Weights of a small model that answers yes/no questions on an image's attributes.
Model: encoder norm batchnorm, fusion encoder norm layernorm.
Training: adamw at rate 0.0008, 11600 steps, batches of 96.
Data: trained on simulated grey scan slices of phantoms with and without marks, 245000 training examples, 4.5 epochs.
Rows from block 2 of the image encoder, named by matrix and row number. Each number is 500 + 40 x the weight over its row's rms, rounded and kept within 0 to 999. All counts start at 0. Numbers have three digits each. After the name is the row's rms in percent of the matrix's.
# convs1: second 3x3 conv (encoder.blocks.2.convs.1.weight, 192x192x3x3), inputs 88-98, a 3x3 kernel for each
convs1.0 107:430497547476498448414457448524524592553541530449509493525502451575521429597582457525474388428512487498485545501471477542490531519526487488494466544455472468502486561508525489509469545489477499532475530535580500428513521528446477524503494484498500483436539529438542551476532488503515496555492473459
convs1.1 099:489485428509479421581475448414527467500500404439457487579564505588455493489483429575498461499491514494532496556470536523515545538479560483532463503564472498533505565491485520455470450482499547435545473484530525540495534513486517451512540508472525492466526504465500452511501505505536530477548546445
convs1.2 094:562520536420526513524509511502514468458456480520546457484477533499455484450492501506438487468423441468566528562535465539520464448518508443453571477450491523497423515450529535494492456469502443561460539498508460512553500541537493470538512482480560504520516472442575516544536490489522536524487578518
convs1.3 101:524480430529487526545561504507506458551510522465545463515503521490514479574535514482500525553522514574505574503520517477527448490472517530431516523504461464568522561495376497436460414557507534542546526506437534440511515506564484542511500567473500547509448465508493508539524479523451475536401475455
convs1.4 098:473505491462496395447477416490508508439499426496491502487491465506481421473466471508486550496416514364435528515493531491496549499521541541598577541502507427504475498450404479444397469460389564537579543472497515513489524523543505475533505480496527524522498469494466444463506469547547576523516496502
convs1.5 103:555551495486492507503499486531554602545536485520494482498464440473506512452443448445489473421465430524481430551504480515521494509437485476524489486532515566558525534544511555442497419454518515483516523458490454515506460510462442560523515495547562493553572432521509492501448458450510550494532504514
convs1.6 097:513536561489472507451481462491496537474484433533496521523435471538556504539543490507565550438449442461406523494510446482466520483422445430457501558457511413537516503481508405473475500580484523469489445564521408487435532476516490490509515504493497461513431448426558481455605499473538479502501486485
convs1.7 102:515509429479503489467466484555532517493501411508487469558544417531490481518475486535424492600464428523455506512510585515490533511498541509497513504482515491463475543514500498554514519603564531520501477471511485417544513525474538510508492483544495538496467522515499528521511463503570466515480525521
convs1.8 099:485512548483538492442445477447464451463482468523469433456530535532486448556527512498571483404453514424518510509502518515496423504517443537522513484399395446486442482517451485393459493532504512473551492589532494505540507536521476553506532563487504457478441436464530472484482466532552494488562529520
convs1.9 091:496513494468476445425455518471511459516438440424482483541540458536487521422522571496516491560564471448474527494552520492510517562501537398512512475580464443554572500479444464463501467467511506513571459496484463546500516473560618518550490484480524422452484534492496510524526561521560519555515560503
convs1.10 099:517552517496518506517556513484558470536513569454500519537430470448468517461459404500536494509593490498499467560429511515546480498508473511470473528453492506468400586466453569504453468464428505492481490457526500471528475552501555515521584532561509508451508446446561512531475537485425539495458523560
convs1.11 108:473505535468509538430495520471435497465485444520490486467475407567529421521541511502504499544496486472472475495451457478457473489443449485481546468518509525551502558513514488508509545568529529562459474516454473456505505446518500457448467498454517495503463444427513496471510481484528496552499513498
convs1.12 099:476511532466612489464462387450507532500539465444444453524498464492502455495480518529480469490586485536544453540453470545442494489485529516471532498512468490480474549521492614487490509458530509505512439526459448551550510497580527453500544510536501470498559471465514494487469446500487459442519502502
convs1.13 096:543461493464456490477534501463506477421439460469536541506504492592545408564513415532464522495538530515535545537522529469482477543491464573462489485529492467497535539490539476542516609562456521490529495493553474516466563573521531447558579489507489515558519469498495443539568487501526493535477477475
convs1.14 102:504484507513452505457453502481481489491549456484482505518592538537539416505524501485465590507434536521510512552511486472400558492422504419460429505533462479521458446510519461529479465490516484538521532484545440495532514528501511523474527504546555493540488518496442507515496487500465442461546418476
convs1.15 109:520558446544486446496496531600612605500547538516512488461504440441414480410421424482531419508489438522491474527552506488508487504536468516510489513561523521477467536486522525480562458451523472504472485462487493515476484500479489470493527471425533421499465453491490539519480460501468507503504490504
convs1.16 101:477511478459536486502454511523526532611512532464518462563453502512555495461498460509480516537514519479515489510527502455496515530528487434533504457569454509513495599470528485530518485466414480503501503513530584554509472521403532511446483499447508515498497514489453396575488527525548561513578547547
convs1.17 100:531462556478463446478468477517471432516552525506550525420525454437500532515600448597563481525458473517457457599509552464580489506461464488532461517550519472530584478470449510450508517449492496499518534522456446528483534546485515516488540528472550501502532537532529488479492546542499487510500486503
convs1.18 100:519494521475438444437429446506479498589557511479535466539550488539511479520477526475474425526522485508480593572564492498494508498541513542501422507516485498499500484463449469421513498500521500471474428505495521481498543581596453548433501488433490480485500545461536519494470451469504496597562537457
convs1.19 101:549483478543491460440475479530577495482530460520458571474489596513559498522497468519431462544500492531474549539499502479572447597518484524481572556499521471472559540501515524486511520480526546457509452472465572438535493483490507470523552543486471515435486513512533485540532489502533454575480445577
convs1.20 094:489540503510545508506557502503471517481567530543478482531480474464487568478515466483475446541478528548474464541531487502482409538490506491483487490449478489537429462494516606480474559613512465527499513445508496520561494490522538514468462598534469494484480553511493469489497512493463466480467461474
convs1.149 098:435547510473538467553466568414544514626492409522504567399471507548480522463467498481543446527435407441502436429536454481469477506484553508513534529520591536495511490535447474523478436506489485528553532489483528484517486441553559531510503539524548452507561539480535475443511457468529433524483494522
convs1.150 096:541462511490432453469446502474462505492430455540483491604575483580569434620606568447526556435440460493464468503465538487395452465496456463470525510490496468512472516549531465512494535447505423498470520547517509560498439443449522511506476463510470455486594522478466434495527552462482480509491486540
convs1.151 101:483478538480436541486456510524460476506447548467494494562533492514523507551493530491513479485432590414473457514531539502520511463528414500487491515554519518503481528558476498484485446433494522451553510471445526546512484522563445474481459527447512496502460482534495411495541588514527508482507532521
convs1.152 100:446451449518514505507489418498416452485460526459443507518578582517500426476447411504557508473507547481462487563532517525492418487491574557513585494524553478405410455503488492512434550464468540547491484453511484468487489506529478507521533520426494488516397481499435495496501552508477444490539537535
convs1.153 101:562516547517621570531498594511474532480436538486464496533550525492548515531473569529557524515535531503549482505505453562493464461464480451433488517503507503518484501497396527447485457508459454473461417485468436502446522494540453475569483491534466459527448510478499461459433466472551504471527508440
convs1.154 095:503546495520467446470492410362449469513441594494410457523522536510463494460511526583584504474555534534462495587547526524583580510519513499447544430508460463467559532566458517579591466454425459519554476518569523571520473553525459482532459464518496445461500448509489470503504558525469473484534492537
convs1.155 097:508520540540479486509539530504462450464549481468474580510516545538477566468407507512490544485477537475471526496431547509426511544545519500415479427528477538555517486480427567493412478475493498454544499507475553464458479437544540490532487580483467502485465477505485550533521478543494475461450456444
convs1.156 103:465462473489486491546455461516526527545502529508521533487571537523546515495594501490532485524505456425549454522483510480556514551528500445494515503499530421498500508574498438631567480580491606526502531547501545474527445483476503470472479518476503488570489507545538450506571537567530470494542500453
convs1.157 099:540436501491463397494458506537525454512544492521440454511575556488450503492498519552529468487541507549451515476580586485597538535557483437522583392499569519480473540527529534396502507527518486526503515498533518469529434517586459542606472465532496550524491419555519543519499442482507531561443520539
convs1.158 104:518476563545526479480429464471511481469426519483486547495537559431547507477533499512538561489515527421513511465518511544507487570526463521496450461438492455440499492471523456547570524541531495527460546523518440500498493518488513488491471466449455517486443420540449472526482545471443502483436483451
convs1.159 095:492484524514485560489489492416511523454495511518467514526510446552478517460517445479417560528483480503531485435504492517495507488461462494468518516545540537510469537496463521561451502465446510443560548435493478491495548524505514496514526516536504475527518503549547409503469486536440499508425443477
convs1.160 099:530581495537552536500550510468460465450474509441488499512512504583560506554534493438473483525478485464520513435422443495509525456441499498417533457447501429448518474494457484468471535518471498522506520442503419549503517486512514499522475503491482473482449485423532473456494492456454483499453511462
convs1.161 096:442453530444442482522507521490534527477505473487498524478510486499522519502429507507481470499525480489547494508533474487458490518545476459518583531478455516491496479470513512551534548580491465571452486456526498433447523492438468488481438541445535464445498504545489550490553496559487479500500415509
convs1.162 097:497519524545556484496509516454568546513530451458468528520540463524511454547476516598546465574488496561483449522602494531536557505515537497500466502521440521533439580558435566589523478453474510469426521470518491546468512544461547499509485448504479464488462448479503511530392474504467502534508527498
convs1.163 101:553568528520555470562494553500496481504454502478507515485433563492488559465561525500430486478484529492528571496462521492458588495530520487505465480532477415430517436503542456476555525594570519443468524468408513474508479495465486535474442502477458493485546435498530513527506467466506447463498469463
convs1.164 092:490501480605547498493447437517514452446502483478470470482481520522509520496509559462458541497449464462468466552539554548548555534501575492456576450571510488500463493469514489477459480530404562511408566520445496476473546500447530521503553505484536498504484504427500511520535483461478490477533530527
convs1.165 096:515541507571513512504473471467468477552480435463508458502461551506488501649529555457482520438475476459474473489494518481531527479418515489511525510405501491576479469512526500452552557506521535491479557525512520502491456541455508484495537497522480428445563440421513508513462528449490566470475471478
convs1.166 100:497497551443517519506490478556474445507576529524526517470493436544513580503505477468430472523489479504491543521523542476547511540470511450478507509486453495518497516471450543460514489543486516566478498534504554487489503513514413502445523467478433425433569569523486598522484538540487507566479483524
convs1.167 102:473557507470462558503516471551586505523566507535477510494521571502524527542495516458506478534561509490408432509502494464514487523469473495448487498556539493476464564527532517545537500461445499561423561525497552477547471476534500537472530546486518495475509495488455489455561501502554508534507522560
convs1.168 096:480531529498527485471414522624552454507424511539483599513548446511460412467521465496489572436560517441541516556442477496445424452493498542515484529534519529523493477527457506477453569526466552523524454446438541525474497480474535484465506543503519536512540575535489489513464550437495524537503555518
convs1.169 102:551535480562530525547497496445468442521492568499460493428518538516560550486550584512550463531476510522582515443459489491454486498544480490436497514480457483467535442471516463464562491561506455514505457537494470539506515489406551500492509423503504513495479533507390486500533479434517424521467476479
convs1.170 096:513407499508506505512567462511454546506613551491437469456485485443498477510481488518542598500522458417453526471550475477493454492404503470465508446447533518509453439598536467547567449508555531492497462534544519489375450468497443539554478503588496493524467552459484436420598504445550488392589480501
convs1.171 103:513514488523523465483474463533530489496584570504480498468506531531478513449478464470448498526493503477465544488512461548530474577555514523554512545547451464594522534522564497529508432465584552537519501502449515504457469513483535496493491483542447467525496500575538530586441520531478517551542504553
convs1.172 108:499460434539476498533493472500508446493458451534535484473488488553455541514520502512473531540555476545405438456449507442523534396446512498481586489475493521469510502486482550465447514462500473463493478567550480505535513439490496542480481515497515496508474505510511566517523492490464497495403513505
convs1.173 099:445468524472495497514521455513496560494537550491514527552549570434470405432519432516460470487556511525522432511553536481590541482528566474507497471471611462488525488488547454531511513547471514513465464519469605456494510499502494483416491487513517489519528485552549464523555451554563558513546547530
convs1.174 098:536480516512498484488536495448472489463525497440515509488430528524522472540512516495537475441493496471497426518551470429521445507554482462412527469512491445511525524523369540487445515418511490541554525514478514513455506539514445444518529512440483501548551523517472440478542493529480472470469459505
convs1.175 099:533505493482478521502511478511486518462543523531552525454550519533588493553538436454466477501495544511525522541495571522477553549565506502494471571532492508501557408502496475623450464493455571524552489450490532440468470456502507519542505518505437461553461511562489528540525533549494461460493472484
convs1.176 098:541479510491446500539462492475505522458552450425488465496547519551540499507585517472504602478492596403477526477527511543457521522487527520494570448502534426439509497592576514512536463543496439534565488540587423448529460482499459505477555482544547480548519487489469437480534464492556505519533493509
convs1.177 101:492524468473507461498484486498481522554557513548481488473542508491542436540550609498417437505561454416526547586510513527498462521533511448500472524485487465482567477503468541566548457593548537529547566509427521506511456504493488447396537509538469491502513553568514572521538548600495443536496476473
convs1.178 101:462483458500550466510564496489553494547561459477442447515420468457502484491528578495445488505494451497542518434471492413469485452524394474447419495471432461509494520525513474482538539516586486447449406499468448448522465470490408530462453460560400426433502448494541438479546488458517464462439474447
convs1.179 096:525447499516492459523431456527502512531517573515486458462515493523477566527522525563529583572506511539521586543543483483505489565545468548539457536592481596561439565508474521475444471462542496460514495495479536481496531545515467430500537492480483442440491520558472553514443514446534470530561500562
convs1.180 098:560534468484514527487483518559449460501516423516458456424501520604482586557583539550505411526436532470411492499478413535517477545532479504546512527490458519461495521420473489473570584506447470469515483455525470491517462459484472515529462515492509485572515554523574493577507464511533512573538602477
convs1.181 098:536488519501492547436493464482480553453467494483495517465518539479531521449542471562483517539578576507454453475499510496464491555513511457485507525465476527570496504543545535533494576537582478471499484520524549497511555525436469474447509489514448505490514501481495526420495438461482455483482466535
convs1.182 097:515437489512463486466517573446529452466521466534509493523434453518466561518508550497442526438442481443479451513461538598534566430545464501465539455477461461456488455541493544458541534469541456494563558493497518430525508547505510506521498527491489455502484474539461581487493392454507526526510507488
convs1.183 104:441520449401547474525487504454468475516458520492498553515537450535510499548454427468444529445531489485509488510484445466440417495489518475505493412529467519542452513469511587468508518484480547574455542494508472455485450440525528467496444472470580533530570443443528449474587546505536506479543501491
convs1.184 098:482552485459478510405393425484500454456470457404482515546621592562587473556502446501522506492462507459443492538531538464478480598501476485558507497518523476482493549484535446437410553489477531429494429455497503502493550496529484479550539415489476534536524469517512495471459499497549456523541576525
convs1.185 105:529462508510451527446429518507532472545505547521493532542586465475592464490413438459490516522484446558515508524530440482499496484471537498473544517532552481583496499492532542537442539490494490457492530543416499468555427497483471503541474466503475515462447502537478450558496524558592485542538519532
convs1.186 100:530480512537485513532540564581569500511493481508550480466512500475494504425489414495513494543492426475453494484448469515452434465482455487502466532456461462579439570499513570507491446413475457484537455453479443444537514511536443519512498534526497460459486437491428466516470473499493445461501499465
convs1.187 104:504469481537471503577411520555485485606526502492584432493533501443557527452501486531512509475511517473507525513468564533481474481484444550516490491452500503518473462407588528492484569501624486587560507509567528466507531539511508478483575540507544481434525570510500471524466518494434533523411419545
convs1.188 094:443425557513448516499456501455482464526506533446539482537615412418569455464502465472521511440471526532508588483508483516454444525513474451538493474511560530526483521577457479600531471519515445489524497531469505486522475463514549577496512521574532525547537512518484426461541537563484566503558484454
convs1.189 105:459451442407492451398473422524480462489450440535421445510517460511430442473449460594546530581513518551561556542522445465505488381426420493549491429502434460482470502479475480526506487576513535453539552486473477477550525503549506482479505493427509503525505550523492446509523531494523472502502524504
convs1.190 107:558467435529476469442433496510622486568556547472473503516432564486530472441431457495483445542526414509500517488465567483539492519500503499469495591519551557536506472464503490502485451496537466460498398474412470471517454478501527451415545509446509470468505472478429476502478498490460472553490538565
convs1.191 096:530491483503481517590497515440424450443466474533537498524476513494514505517467494439476433519443515521483521575488462523530512487546468480464513504516538518478458552530608641458531559509597528546467509504434550467511523494464489464515503495502473484548474510468502554533558509540469562545450485527